From a checkpoint of a small encoder-decoder image transcriber.
Model: encoder arch vit, encoder width 256, decoder layers 7, decoder norm layernorm, decoder activation swiglu.
Rows from block 2 of the image encoder, named by matrix and row number. Rows with one number belong to one attention dimension. Each number is 500 + 50 x the weight over its row's rms, rounded and kept within 0 to 999. All counts start at 0. Numbers have three digits each. After the name is the row's rms in percent of the matrix's.
# q: attention query (encoder.blocks.2.attn.q.weight, 256x256), inputs 128-255
# k: attention key (encoder.blocks.2.attn.k.weight, 256x256), inputs 128-255
q.187 095:561513531470591513564499504422466476511454523512486510524596539546531435635597645528531508582475525483427450483488493485469478489533575488385503482393539493512439461478586520462502507514481395486466486508527458546512534451508492561551552469527483486402537458555437434503545517570466502529463554471580391479544477414549510472573488436471500577529506458541503477470454487529534494574441
k.187 096:466437510522486602519551563477501476505565500541518419457476529520553470516540497502417467637528474519557503530496456466503523456624483641580467538465484506517421463465506584490389440569507524544473498504474578476470510589471466494511417435538423492512397476555537455445468509418480586506514584526538485425518531531508487494488522549508614535494563497373452516436551517431494527493460
q.188 114:557451515508448556556596448531635566422571471469526491434474524514567410437496517534575484471540568521470509421563435540481448546471445491542491478475466456534513561596464578433426504523449573483530531491514455529400561427435496503478442635508489560520390481501489439350471488493490514524481514557513567527460547440401513558453516473524515443546442520458482483505575608440464475572497
k.188 111:550401580525466476526462408499475478561524521552487563456514459444527474505422529540487451486497488519443518419382514500532454552400483456508593572407530514527504466422522517581603615438470467516468496527528484562575476396480412470571544574499500538537538512477513544538541458448547327557562455577510470408440469484563504487515485494515504508537514535418543584497512488610412427504556
q.189 100:466477514536457516494421566455467489554453445373461497567569473569454491509529552525472540487560439609474463563565499448468435494512497431494503394467465472575531483498495540533494586504558546561535437393518497504414410569429537507536499527504529438535524532542484418526466527450583529497446531461479475525501507615497462500418499415524524488477527465499520529564587515538511494538571
k.189 102:503579613469476457438497467460518497444482516455513543465532454502485513586452470578559467549438558510531543475399453465567482440444472442530485557497393414533537506447578429442546562511452468449428499518490479499561549557408403498498644527620578442580472450440480493516501492538579442522452543509501506478487480479535507514612535380545499524435512465504506551515614466481439493545482
q.190 102:425592517569567357557444549545456473396466478483574445585404457434528482428444506472487491607516439484468520463531537419543534520497555403552511540498429464515573429570565525497461433492395491455563463540502582500479458520506463512503529409458456489540456608498411476526472531614471558529486593494523543464560519473521511509412545516447407636388499517576445523497445517549532509533522
k.190 107:483548503565431479437498517468503448522454543533469467484527483486451508516496511404529549562441506456595498524502438471450484589437484458451519544551417456481485510571455489437476498530442468486437509570479504457420538431572540443476561453553590491417461454457569566419576507487475606504473627461446488485515462480509473379542492520535444564553522551553487518470570576517507509426554
q.191 091:540471454498420544534532477419483452593468501464481603527568489602464529515587495409389456551503453429431507488508449509398473475481498564521522501519536551537461511468482459478495482549488506491501601503513535507419530439519542497474449491427559612589448499509442543489561442516461417563455446556510453494467471490575533406503482493522521503538458478457645498481522417545530529550465
k.191 080:476481477594516467495540450496528466543472554444466527467436542524509492435461601442528546548544464448353491454454544496514579564577542534511523402490487471539559565458459430516555456486451439496497443563572535479417499398534414530477494398504472545487528487449506589579438448430495491482464557534400527631393569474449516522580504518555509511514553495539626466510514524476499514537484
q.192 076:536450425476476422518503442578604480542429572456488404596386464471448563520524455461525539443532567518527559493547534482556371495452433543526539494456511495452497515501442426443440503469624526459574456444520600432548438393536431496503485473555527538478568507452490476458602503522501593409449459411466549495501493551497476535485507531528459387466527598461468467508485517513549517528525
k.192 085:496383555542433583552462500523502579439511457522462476505451505464603535508523327456517499367557645497485487573543559582450447487493506477553470500475472491456476511477549450456486518442450487513491573549412550415443523521515466461552524483471496500529500485457542553390567507501483445514492461571483395611548539446519523492479529476544466444531548512518546521539558549523475475427461
q.193 094:521438486345426485427434477514502512520597522544490487527536519507540511481547444574563431453433474572582526525463528443482416473443524444500530510423541445503410531518488563469492604473402559456508496475467539482444527494517535426456544488516512550516432537457487424539515463524477495504428523376450622525495576546459451517549515436468516498467502553531527486524502592466465451539426
k.193 088:433467506552483462592530535480463469583597512411541528424477578531547579424552524519477477436546531519516481481631531546503511562479454525581467527505423506492551519464514508476481416471656447433506495453532506422502472419427486482493494603447462426541353457493478526490498482434511558467576516566480460483494451460467529583474558502459522505471485620442411487473508522580526471546437
q.194 104:538532399516490497569579459433395547590464433586459638442409448507506406565577496537506490505478594424564534503488501614530510386541486503437452510506515405454546485499515464497537509560491505536607494472548504477478558609399482534497469501486469464611534548426470572495429536605545383517454551471493472461456383468490575496536457507487501433548453590506530532516463463491483423448573
k.194 101:460490459443596511494522480668545423452482472437526429581521486516512454528486474388411403453510459521470513509415368456557540427480536650551520535451485488582499541508496391498584538495554496535526486574517522519495521506513496562408513427524461519508502532483495595486514528545538471513425506486550582548475450419517495426474492480477519490492541439506470516492519550526403534565534
q.195 088:520481505546442416455538435511525517607556519508476517482514382543484478536569589439377546513447570477512375479545524528513405473468526494424454400538478478584493406528493559487527525488508572483459632600401559462475504548572430456452478538511478517504461461456543482511507508440420516462519531467496516554499592524534514457497488550508492492525583491460531507504452531483551398539513
k.195 089:416512407367453438367587592543491485469505505509484510435526532542447462528516553504551525545579475471497582491428455524526427368541458475483579500574500527506533537548471538507493556570501523457471493546523570525603487515489534471523507502571430556487482559489505401437471475439519529514472599512442528482452467598480386514487526535473542468532591477430498451469540514486504509494458
q.196 097:477525558474538472504472576473550495474476447561486501531569450564522399520483439495449447513418438485449420574557446447530478404460456515558531483566498538451425576483606567432506468555542516584562580371507528535467488521462497442535526415456546507591495488570474590527509521654571501533517515517538496444500614489442471485410436446415530441518495495561451488499445471463558512523551
k.196 098:523586482436575486507409507498385473554511590486457530475550561486523446487543516452440521428548533474633435466548488525463562600475486511469532525482504412546461467512514514532532439443463465496527588546491490474460483517466503501523605496603459458473466464517476481605498470530510455458415444492546521496523557515440496533428526442456468509437550606533595518488445452507472422508475
q.197 090:525446465440514615493563467475553445451592478399585476490586452512550519583518463514488506462461611543391494490446502477487606465577451525520490447523410474553517480476442524488503370456388516503439543510493479512544508535481517495445451474528452493523451481431540459464526472460582566484514520477446526417524502500492485464570581499533642500514434588453445492473550498505491500485523
k.197 094:536375488508460517457462487503452612403553491524431495493446505389415424486582511606470464602499539487468450468495533454477585427528440480541554497493456531472475453550448517467482561451501454529546562581499456499571488519555486510496529604522545546570451453611510465575507598525464559535513487502457502401436422469470471464509476449529528593478540503449472483501499464422523468476506
q.198 099:462466466555446487479521461502520428564578570512540529491382540454519579522514510460523478520541501503515492504470564622488538560443552535472457546461541578486504435515517462589517447493576490489461422535629593394524465451474583493484604481586512503437515581552578497468521507469441520463494412546452549476426437536419426494451549433539474587488478480517510522422546466604428514503455
k.198 101:546478535432451528534535553454503514479540393521481575633550454454541593473502375488556477500492549474528413476467470530442531480589400400556513450455577504490449433463545496479477507557518534447455482474573546571446475503486428426557454525450538436514517471500549517498509553516456463477524470568453352526443577477454508528548552538507445466510479409458453531543524488442482600471492
q.199 085:487458470600521472499533458462486508520505518557518532423455556528526528552447564464509457581579490448493411565556451472437535504567511449430506502518551544540523437451526447539425524506511506599596490487431438544617534512422493527509453521452477508436554501524525573525596437514541413370499481420558386509378424540444468540559536557436520579587558448521476373433495479460578484502537
k.199 085:461515481405484423493452555439539548555526549480486450466516508452545471545493421515573495546479519457535506420447434508447456361444339510487504513488452459514445543565516476496571492547496580489475470504566504584494504489479532390480513367482506456533497500495512598505556511530493489542605512548439492488544541564578561479558556517471465382486501463556540615476435453529515466441423
q.200 084:451548565582496564453460503437563553471555440530530488493573519532485490465581480521548498598510462428489507519548527527483501496436479473470597496513502537547515483459494522518439453563459517547394524505487543483519657492481500544485519571574477467472466520504544480486337511450481463539475460466504455490440482503526522392563457477434453550470527363541450555496463592475420460451443
k.200 093:555534466372542533504423462540448468555456450505565517512487498570519473489491489558533607635568411459522528442529495444550544525512500473484492514681552466506479410519482605621517442557475448499463501530542501538540467488565527468438497475541464536433473503524442527500475484472615499482434570563454497446526482435458566474516515488516494402470467594464470462561498472502500498494496
q.201 108:469532474571496436445501477543499436472481529402387521476558545524550520485525553438468575480498513558487430463504537359609549493553490490536497532571486480540521475542549454501516452506558457356431603503552468518545474504517532622520459468489542477490560373525530482495496514502492624481536539542485490404542572494478487499491507452550513447599543389463398514492498500493521563427480
k.201 101:543618560504478423460526480551482461567498480564438510513570445498502407652515494431507495474487554463488519485486488450452462663461539479463526454417558466402430560466516568441470473579411506456435562465490551542499501473476598553461509476482524477443611540567499458561508602544497495502524455529568561497459511459489523522518463514535483538567418422505569491514473490422483522447524
q.202 092:509530478557557546580589546492485490463445420496450483423515509402547463492508450518471455509478499466579487457538498542550530583499519517520523583447514453513555539619476550598545517555414553543515454528523526495462484563519602505498462491449506559511459516444548518531363549436402458499519413562472475589599374532536516542489412575506526537541514575507602533480463410544439453465435
k.202 092:542477464550589607521501492467547387435564577398551505486384410528521535439542520545566456488499508519509498499504522434474546462474485548473464597467539543500552498427430473587471645526452440505501508508488532487398437605461431559520450556511531537470486497477481477540446526490588472451539496506444498444466473526471424451476563494499543535564519479499502439420482489556476550520555
q.203 102:523454615472633558505525455615445424399483485507515430506470502496436473581401476525469567417515519537457534525564467496483412575563536502490440374528479493510514496528579454479483483496494443451515510463510556490387488456550438503543565438521509411412533516467488429489531505480501529554522504388547481583571461443485558516501500473519417459477470482510474533557565560480472468455469
k.203 094:561571543543504410478499456466532535489470515683478492520503559440470486520519575524470544526508546565500563451491536458457468528540570512423493503493455457465486488544381529454524422589586531531587462434511523448544532467493490483453525566509613547589486569464567471448519540447461487494405555436498493403542525488497489584536498496438548572489409486555464406518471470431550482526532
q.204 098:524585508471508578554547428496496437465545563512503453548485488479571561429445456587477528511539542510458506527484415595562524452553411458439457445588504485548532549475601540453477492403603449425530512559450532575441513431620460594455501531522456467478544543488507370498491442516442401486524487513574480557533450490511524509438409506478497404548492451557573587487526496427480558483582
k.204 101:577570454503432491528515472495528525496474582456636439496459534516485545493539543453525503409441470527533472511476533439473497442568516524439509495382526518485616537538573476517579441463456424485381463402534502447495479532500560507430497406476505388470511547504474568491528468478532513488500482439476387508542597570556432499517483417511543470582411528548459422500504561483486424541576
q.205 084:513483516525524495497458579444545470521520534425506439547506533429441504562538492562517492495562443432476458487542385494485474501524478498508535450471528515501479464520453432484452538614475514548479519487538506456516487445541488439506537524578648605454466514462536540505478536478525573474536471543512483540554539533443504594519471535533405559470513469488493467470460548511559481468447
k.205 086:488534600545554584601532489370521479511465423562499425526491500480509575498459436529545523576512457476605454489517564557524501575460525487465438476594541498523466495454571476578510540492473572437521515441457462478491575557503426438501481477518539560528559445458488477482415580515528538511566475520469474449503579517456460553513451508468526477460470502490523462439446402506572514462503
q.206 107:457515523510428428471526548439505497393451530501542399450508490425443505462459486487520495560480494527453455552468547346542516531497544500502498428383602501545407521535527535553438529543557448497551500598497442517542494526583461475482509608434520514444442493567487472423508454432459416514457559520467545537552571427600399543533501486524481463414470500524419545506528561554372488584552
k.206 111:532471509546417525456449499480527467484499520546626500468532496538470478450381538558579531419422496467443488522565524498546498518519561510487510528543511385480459478535516510529407397485390562488475450529462424611547553467550491468535489546556556542528518505495501537490557489501412441588539553541597440515481473438506497531555439540489500492516517437499486544568490533492554534541472
q.207 077:414532503505486532441491503490528449496439416500542510520518487441544486465454545482487484543541566367497499450534524543501462521469384498617464529499481454427562565482480567565606473438527481486459487517525455441523534478530538458538570566489587506439505451475421519462580482589460544593587489513512536505482526489585553374422488419553501524458555369441589521483468547510488485503493
k.207 078:494428459479566552447472502518514497509546510411481518479467535466541427495461500485457467453579479517462510472556491540446443381465620553595500553553569496448540504429485540493466505532463521580604510525486519525450471445484639616508460449525473555537486467459452514512482478384470464499478520506441434528517507406520567425598571406447481471424496562536545384511513512470531506533498
q.208 105:534505492476511514508500573496514596598529467499465499482572491552512516452518541471476485531449516496413501514498481496457555489506500524577426658543525476533496506433572487451513445570557527469486626436486499493574452510442409483519480505453607489586513480474512539494469514535520438483487558455604422527531466476535440508471521633438551505440492478385508439486539436495541488517550
k.208 104:562507471491473519532548502395463573527366525541495456418520452494503535525521535531527431483541545419471493489517429599513647458495499452484438423532499585511519528447453441461523481512522621563511425517495494503570502484456507561476545442502521429569493480569542476478511491541493478639540441554544499590462452555542505519526570545482435498473502400541494497444447504494470518493500
q.209 083:513491549604516541539473475575451455468480426495530574491546524488500439436493438477553414461496485511518507528427465496459458494471434508538487455540425498491550528515564532436409548409521376522439506496455551516484445564539561595561546533461511528572504465466436433469493383472443437592527416551584518498478522503576508395500567483469461570415540347507500544460583438464489497513357
k.209 088:464502423519582424470383476445567557549470629445547568503437530397428557352535532479487532431505537498493528496574500455479407522529543584468570471441481533529616503563369551502476545588545480552583501564631451413563540487476539489450502552450475529504574548484478530568531474425549516462480480491573469484542504585532572450476569467437502543540491474524552533531479478445518511501480
q.210 079:629454605399458534531409456525460474378567459481425456470504488477420457562462495565517470476516478529436604593519507498476515507530511536456516449495586520509516499505471482449450543648422477405433431542487469512438498454504488448453554419561437450543472517528442462480473478530583500530492555590499487518506544444464523494444515525510489506551384561532458564564512527471466488456568
k.210 078:538463453483444453549534504496550559521467552422622496519508472543447573473478560466527439460404396454410492517533552488525499510468464502547546480511602574570516394552471416351548444535515467511477456483524453572619549560528497482509462586431506528503446495483553424487487518480476551511520572466408533480499483446520509509430427543496452522487541544505415593519553483522547468515427
q.211 076:515491517488443483579499508466461505554523461631575506486480476480502485579662519436460526544399571516564558520443500523555526455435507514569412505445383453459477488514510468493555612495466540583478535456457513463441514532460486481525450504453534482457462563463489538513499500454566454514471555411460565485485422474599553460592521500509493497509465607594458478494366529462497419505523
k.211 079:459450533559510507562429487554508523471524449492535513487464423555577411505496402537415450509559519518519514498541455497530591420470540447503435569553381466511456536457577500571558539419513450559534551602478473408517543496489531530466438500454502502529510549515582477498563479494487529473523490540588512512537466529464577423500454458585521428501557513498474519509625502497435511451482
q.212 088:551517492559483615536487535576551503544557398475532513548513460507451447454547504487573496437468463421426512553546557493515529488520476548533444574493450469415501520523513517409504468470455501524498444419577533543532426489490394598512510470539508479529472580540543505463512576482396556461481355484555551500512399547474500483456464479484567499450453531462489472513533518552471495411515
k.212 086:498401428548495463534475514517433519453426496426466532535433487457495527478526533531481518468421446496495543538577554533481541477506500556518449432519474475528538444440595471511482556510499425551534517487548427414449480511522474508530517530496542462501432433519569486559489508476458471513520460488591384635556512502513526496427553508489454463547566534556463386619603523480560594461464
q.213 088:422569431598576503473493496520390487530362484383450567527420579519492515491518507493527536516501377654536510490492470531490547521426607445451559502540485510450483533480412449525507566448600508493574469539494430528488479439594516487474506453493470498517536524530403524507538434456481476590468488460557476435470570547534525441441637539444474466478588508570548481494518464378523509542463
k.213 082:428547451533444449568502534506515566530421496608485576573543541468505474526410467474476599452456600565455561592442565515478368513519491502497478363474454480516518583485480565484401500436493459528462605462477585507534463466570571543563458468470458451442547516504506596449458454497460523417483457497508498531522503570560500505551456500470556437467411463496489533500476474540474419462514
q.214 085:510548494529534505570425490418516516515419540579463514509486526570515490638438486539485497539522431451549487437533362523409507493521571488438454561523530610586478543461446474464483456496497488438512399554371459504503536463443596579454522581545464519541486577511541506567553514505497419492533477523472526517449523482472553401531562583428533598564494578552454488523514474450561499450528
k.214 083:480440608523473481431554593531505473469438629509565442413573433465428535512482492499527539589433451549533497558391477444496511531522396492582452481449509483540518457495452528446476482529516486508456462477482436508491408511600503497534445527406448449478363454493526430433501440483575505521440455492359449500577567503529512439566506500486496511450549477513550489495564494500556416614531
q.215 092:484532495478524492489526449557471581427523559421610441488516429556468500457467539560563487537516554435437528491571540591609502538567457471577504505494484538466497459494499503518430457530525498499500380543496507470492487485513516461557399469564451406481535417474488545465448535525493595448495548516543495402488581630513517499506450469488524503578456488506500538526457583569556656450560
k.215 106:562498568452522562502476467547508495535477339511411462537429537598504499590489479494501560492497488438520513459491512518508483574430481538473556509485510614470499496525513496547550461500483463620364470504394452515451429527556565620556486456417448506463524443444408502502519513504613443493471551450448637509490501486479531592494475452556518474459420516456502460507509495437358459460522
q.216 104:496502539469511559540467528570500474537461547567542438473494532454497573456543509468497527467465528512548611455528438554517481463473515540528523494425532434403497511468462490481517661586461518543448472491444466483495501507458464505497442438475419411534614416514503611564476448409582470477586575526471544500552518507516609469538483584444561501511453530473512521542466531485478504515552
k.216 097:419505447564534495547546524575527577444536530464487512514444431491493415563503483412395498511415518565461498551484459519521514424446470484499493578441475521532520581447485489495533577426455545539409591432550512453494509480438469615558425588498521494498523518442563503477572462550438475445503430479476516514616500432571518480473457501504495539509554516501487539511533531452465514464525
q.217 087:494471475455431450507600582523456574448485490557440564465527504508537532559446561520449466505501476590495491500370479529440535541484583469504472538572501451518469500481492443553623446409507570450547544480537476549506509538468502452420613561465540493515343504484459492486551575414410533431467458498502516464505408364550490540493497582486451526474515546403550511476548399527553457569425
k.217 081:548543517521503551483527531460479453481512399510440561500475552444522519477647551501514478634463404510520450477465500520537461490478539496527513449523616491408547517542534451540527484379462552403569465517458520427546481510477464507448555500551485541456462528530570453467450461547498489539446530485493507554498425597447521447471513654529522513491468464495473598498530480489539586571540
q.218 098:510476506526528572438508498561506478445424480527547489546521489416481499512503584489465561478593503491517483475537501420441448501520449464443572456424406512483546475539486491485472528577471497543430510534480436495471497615507523464571446548404434539503429464500513512582536630509508505513420561561531513546392499401511502550537397438481383520538427501594442461529477482526486509555402
k.218 100:498417534547546480495459440485506510363535460513491563532473446563543471465449496578468523524549526530550539479494486500572439551517564510534530560466470523546450494511571485500471506439481464445612509556453531497443568506508513505473556475515548571471480609546482462563480530467524508541514536508534613490495482536484506469537448466555474464481457452562497633432528555536504520563420
q.219 105:436514460474401427458418447461597538526529522466617505572518582577488587434462561521491467477400487456530473433417605485531493589463538526509509517417481578511552487456503581506503430506453531496547492502538500488527407493477495477512498498523505518500532508647505446504383514461562478554569543587439446459534524570509437483536509464503509447457497558479539505555493484552483596533490
k.219 108:544516465520506495508558477491580449568495449537460556512543446531486546499395470495469513568487576524449421606558573477535525620571568453448469502642476506481508466429516552526428550468521544471466538488496458481429468458541364471532509497506519521507569433527468524446466491538391543509517462492530502480457492403498481519496458529542500525559569550407511455491487513507507451465531
q.220 091:444525449467536441516433496447475502500412521461444548543407537503498506491508553418496553495541497431515560361482555486460491539457519535447568540506573606533545476449481449579485490413535507502501505521505538455471498406491478435468507394483535575529615430491484494521556525655552505576465469527442440549439476506530471513477510447551376445515650492558598421480491498482498423578467
k.220 087:450613516500527450443514456572533446571550497510528463556576515542542594525485541528499486487573507529411526519396533475496485562520505447448514569544443453526473495465525558493471500514510500516511446505519587563471464483449486450469504402527486537543603521444473482532484476432512556448493565482463542422415507514469418457570472523454517519584501540518584508387431521649468472470523
q.221 099:515442554454487460392442539460512449494605584411484509508489496520478537441432448491529444477569455595539501516497634407437530536585493470462584520622529510456433463488380500512574529456427405468425473497458396480451559418528480532516484492493469487431511492503500439485573426455530640519531544567428439459494551476461516574432467487620605472482412498441454462553539500538399584478534
k.221 099:471554483563452555480547425505410546549495499456566429500617586515489445509473493491530437530501432548380468515524435512489445450533477489506477443440540553438443449533489487444471457488535514416511508420453512648546573463476461475517476489518558518512532519491476507549473408510409568468614612513533628552514492493451441553403460533600512633468492568465432559452526506604553563472546
q.222 093:555488523405529413573522591526494594517441550615475471556548519471513511475463431507555580450545461531554488486482480538529524465418509556576498522525480472515447482534545508532561530456473537560546500480514478497539417536439560456509417501494439496466485432479472524509459577537480612445500449510564500552504464480367419566452560502569497592485607389425554452452518464532666483440429
k.222 092:490595615455497533470596576410558380460486518518413509504473507496379565462599644458484553530565421518578564490482550472555526544430479428416422523466464498457537580502555421507553542566496498484578480445496505474403511516465508464535575492541429525460513568444457442550442468606488430464484436302534494499469448599552470550475518517532482617478556494503560515538449486452505507529547
q.223 096:409532487485573524468493529454469555523531489453446573418461481569499442462464414533498451531516456525469455553443465503435481469566521464455507515458447458517477539495458549508522473395538513528536479479578504664555579579455591522510553538477483610485481617562556515509543422593549398495459486468443491506533530546499531571587516464534574551435451545510468534489513468506529575531509
k.223 083:353374511524475498416513513527411473493538539488397451417549567533532450492428485483521438473394427412556467492436473568503536505487494514548577482526431509547414460592401555476454477516609463449484436538505486465489513494475532400510481520529475440434492394549409513475497557526541544465453468486526525430491528473540522465429518495459477474532457526492507506567421521553488495517525
q.224 105:471497450485534607495534440440554520479436477478552423559522592463473525481485512468549511485546535550496447431548445495518383487537475520452499436451580546458536481483419404551477577538383514486517425486505451550539530437509463549393502472466526521470460491545499515487477506480527597581489545498522490468473541584482502488559485414480540485497590503520447557538450543426542484537509
k.224 098:436471364559562501509392446517505470484575584518554461578478400603416405483564503456567494561524433546427431439499479506494539483472611444469565452506524506437487509517491480467514424407560550459451437500574511524575473484506525524467558514491478446461555613550520505475503470577520457481456497499514535530493537536549542475434567509453513526370458441422560500512580517370638453430483
q.225 091:458422503491523499507508598585554540514425523496603468554471504449475510474484609516446540533511485470567546451560538510531460482528500580504446564447503451479473511471533524502521515454487488512466511437515481471449566535507475533544529482544513447490520471430462653440412495520573563505558483418480533502469539545383493449475381556426496479478404630424526485491553586559657509573485
k.225 100:567609495484496532433511444478519675472497469419509513514481519465528471553423533487519548500501472495502490380580569448547426526483511529491459497446510377485539552410469536516518487544565439439475521541451467383482510467542543432500535475529494527551450526459475431493558497456510487489480527405506471516555491540436484498392583499465466524472526466461570513492519545577558452632521
q.226 101:553527577533614485490596455494509483420541513493469532470528539525434527440506465459606499554496476492543550519458402604524561388417499458487598484533490484528514508464547495469515417519567458528536488503434569450501470496540406490453455462555517535398468567487440455421457528356572481554462496486502543502480520467554514390487552502469482549497503510538383483495521538513549498496514
k.226 107:461621518399509561562544493475521497561442545530413484519452540562536555473386663576444542558521508474445463455481525466475523497508520550388401606534500510514520473379517546557493481591533545459498449389507489454504514482481532427524534442476485499542443445469457466344571532485568539485456519584509506458428477471470468524359383495540516556515470490523540552490568625594456516502516
q.227 106:562482510550481529550379468493513589551421401497488526502485583523500509480528521405576486576473458425385509484381552463436467486495500458435464509520574456506530429511610463508518456464436561479521525478507517478471521415499496489443503526525446557533581490515511518458509563512497483465474473573417589546524524484532588465470519498556455491512620566530394498589514503489496523503526
k.227 109:527440535493527498414622448511428494478415527491475566487493504527428409495630507471558451570546534443561555579496491619461566483503475554468496444436416483507407534491459430473481479479555494535521433522488457584498521460454605494411535412475462389606523459548509526549536496567450541481458479395478495515472498526559539446537393532515504537465467581610522514527541485461390539556522
q.228 103:402541530456486485454482552471564407578520529426546526519488473519602527399482559524535468562528438474458506553572465446487415478456414453546574434568508473578440537483493536535542425542415470600498502594523448572458474512555574515558494495524464473477515481513505491510522536582521395503550610646530434471503541473468512551480509528491350520478536541433495499526429455467498476476475
k.228 115:546497490519552507477450482512527446558518449557516478511481508471618607427526452513417469425394516463583500492520489429541545451434529521628573524462505534445501430526501527500558545478460473513610526466580475519540507399603556540475477404447480492491519532478410520513484516507485480442525500473401478450528470468504488514550553464537452557484502432461595553524544583536497446470519
q.229 115:528413547511514524478489589496532528547618491504557458508513432524563521479395434573506565421481448603415549514542527489503480472531472470495544544594431408522522470483438490522466520548496507410486516423469450472394541459512520556535492415480488491512460581481502499578447486482438567605576540580585447463591474490502463513495462432578497524338407447492483514575453520517463503513551
k.229 107:504534468588488479557471549493523484474497565488442416466532398419504598409514460531510533473474510527442494611545511490520529509518505402438508463495577544449508455483514434494490437569484526489511491424581544485466473515558460491531381455503591441468574423560448507493448482463515545582513507552506462407543534527550456513507587437546537518512523499567492441485443462541440575491509
q.230 105:426494459508504498604568528500481534547427495432524460396525480459505484586496508533400457530572401415427557577494547496415476470419556459563522486541523543529470491499486505506428509495552497490517486587441524540396497423413530575477440554503497401504541454505500516528555566542470428490519464559489522438504326487562502482476454491500497514489434482525509426452618590551516500566432
k.230 107:505505479451486558599508478574409486502485508510550492532508543508494367488594372484553489463395466430516508494527372528504507414493539532418449521456604490562495602556523552473490425526485443533510596524483530552510478482462556503519529545489454432480508450504523522505530553605514606487553489484573518581433501522447506419516557469447558549487511501544474445480500520500512463449479
q.231 099:469526502537523459490450579534497538421525528478498584516501463532562384559451522478563467451523521511544546504439508554510506425485511627541510472535505514542546520425616529487447489418566533416506525428410443491504440467432569553561569455543477516474498519535451592507502526509434476491468530581511424448537592460446557439510514450598528499485523493509490505491445482546502612405413
k.231 098:551396496581412436458547460586511459560437486550532464491515520543554411570469535498406501506434483547571473443444584505552513562471468541520440504515554504466650499494590589471492492447534531524477475507490509489485508524539637520451467398520510559545536484501383488526544462507505484436529490474417473492499402470563526517462499452462512451457533566498541523570525503421482458618438
q.232 103:421447490505530510480518464505488368502421581565520493515486544528490493536616532531469530595442453473464467501374483506512572476491498518577447542476545560478428513625456541509411594465529487575489510417561528551514433585542493452514445498516509529578492468540502563539498486489472520496410477504514454568496562509477407468502464444439564517560492482432404467463491559479526437511383
k.232 111:485530504491513460502552449513421631556552470451437527605499537439522494492505490502473495459471519423440439480460475544514543450410483508495536497503383527496520548444492584516533442542471627517557510523355494472409575605507571437491541509514541537475508557490576478542540466534488570552504533412475607504416443470445511423434533480537569451604523546591503491518468432549480445538519
q.233 110:635482519509515569515483484552463533600599536445434423398550462566486446518566548498471508498514587493465483479544551546557456537507510463494533511393454465524450504482470590457542455477552514541508434429531518568366543614561571557528477448518441487515455545528492404440503469468438447601429584487450528523554514460449526452505555457505487440453463567496504415533478489555450528441559
k.233 129:535457465427450541586509466514547432483435507518577557462538489465511581492453394577525487392451539532491480544544525479510489483634497471519537502444450505469526506463502468481485481405474468466541552508533546485559497451518500494623464530376497555439556446445590492614482398435459462490473579509503524588594530490530535557501527502479465559495508580373555408436486470564462503541526
q.234 105:496503442505558492523523497422538465480543554446466453443560585489514505510446450514510505482581436500406501338493484489546458527564540439473584499498518491520488477568518443500497438580540435367550589474495579595583578500518492550504512462445573499447462383533488515568522564495510489521432542482590568466534551509449485492495578475503522392496502446457487537521492461491522511479494
k.234 101:456430564465544516457468519512495491444492506537482462592498496529449490502502501464473535465335529590496458414560544500437445528527454505412486419510589557485504483511466452464466486504474453484517484517524514486605430581508440514509427439511527484484508516590512499562451551515529501576483467491443384504521604463470487476475514509589451492535564568553432570475383548466482536442442
q.235 093:510552478567502520598413480604474441482565469480441369502542519494424623469488452461475510368478533475527523435519482497503577472478497513537576548457633528546418459516570519524477444581554553449480470421482574522506437586510432398488512479429502561470480553512549542429457504427518511550456618480422559451501592504466409544473514543412460674498512506506482487485443485471489543532623
k.235 093:505467473517494439542502492506528446507539432537511507456476468489499525482469530478410540534441564524519567482502549480401472599565484511527378519533479487523580493628575458417532427480501553540588508587503532519419556531424484561475522463605477493522512521539485424496461515480566501475473444560469445431518556487444440491509510396460504399527451510454537581505596554484545541505531
q.236 110:527575387410489547471533465434505569511503546462574576489441423529537491594479449395600550487484491452558439525492528498396551464497481553449487448478553498505549539514441458462479521579464485460465493445488501471501601467508561520470468529473538598547379466468489575489594491580519439499462482480541482525515500469531471547525436571537553418484474552473492478505482511434414490566474
k.236 113:433476501498515497513450539445500460507570474552643562407471485419557512591531459424406435510447549510499486503525451426562454527450558368521519513519423550438417552515430460559571553424466440538548488525544467521468566582480422577528542486498483470617523457477510545529526471525446479515499484612450482600532506522431483495505383498532442525549460442502473486488466514481533498524404
q.237 092:578524506522528563478477502492554557467481449467592516486429454559447542606527459584558450523536450551465517541610443453507488399555519570412456519564494513511504557496486490523573442510634482497540564517485546419407451505477566495481483439470526538499452545530478437520477521450474498398470484512535440481538464411562527476547539487584453482445478508554484515521575512513410522466405
k.237 100:464454514557495471531512557548356418553541611518416532541560535486482549495566585543418501523527571561443461523478552479531458474522475461523447451490526456471550494351527530411519461471531505470441510536505510489463396573489495467520370451522536486469511521538543467390415531470545476553526486485523519492485507597476565494455485591442510517560440472506485474430471451522441596420520
q.238 112:482537534453432496504484527515469423489482579513558474503585496485466546453476409531466548499463486545575449514579495388434572495385447413505453506514510441467552523516438631505557429474523550580526409493546456522555533601514450468471524618479509527467468455390592424415544448465514487509471478564551447464585500523506474487507559547526467534553532445527529427495492456502424492524527
k.238 110:501539485521469472546457451475509435443421374496537503532461423463589636507486554561588602501536496477528520543487496445531424451474532600398464557506464592518506498563452423503364607533458545495456480501510576555574448435477455547424528547511599574477506443490559507500453426541550531539484539511440517492497457469489533508547446464475512435407469508457437479482539496484468458435535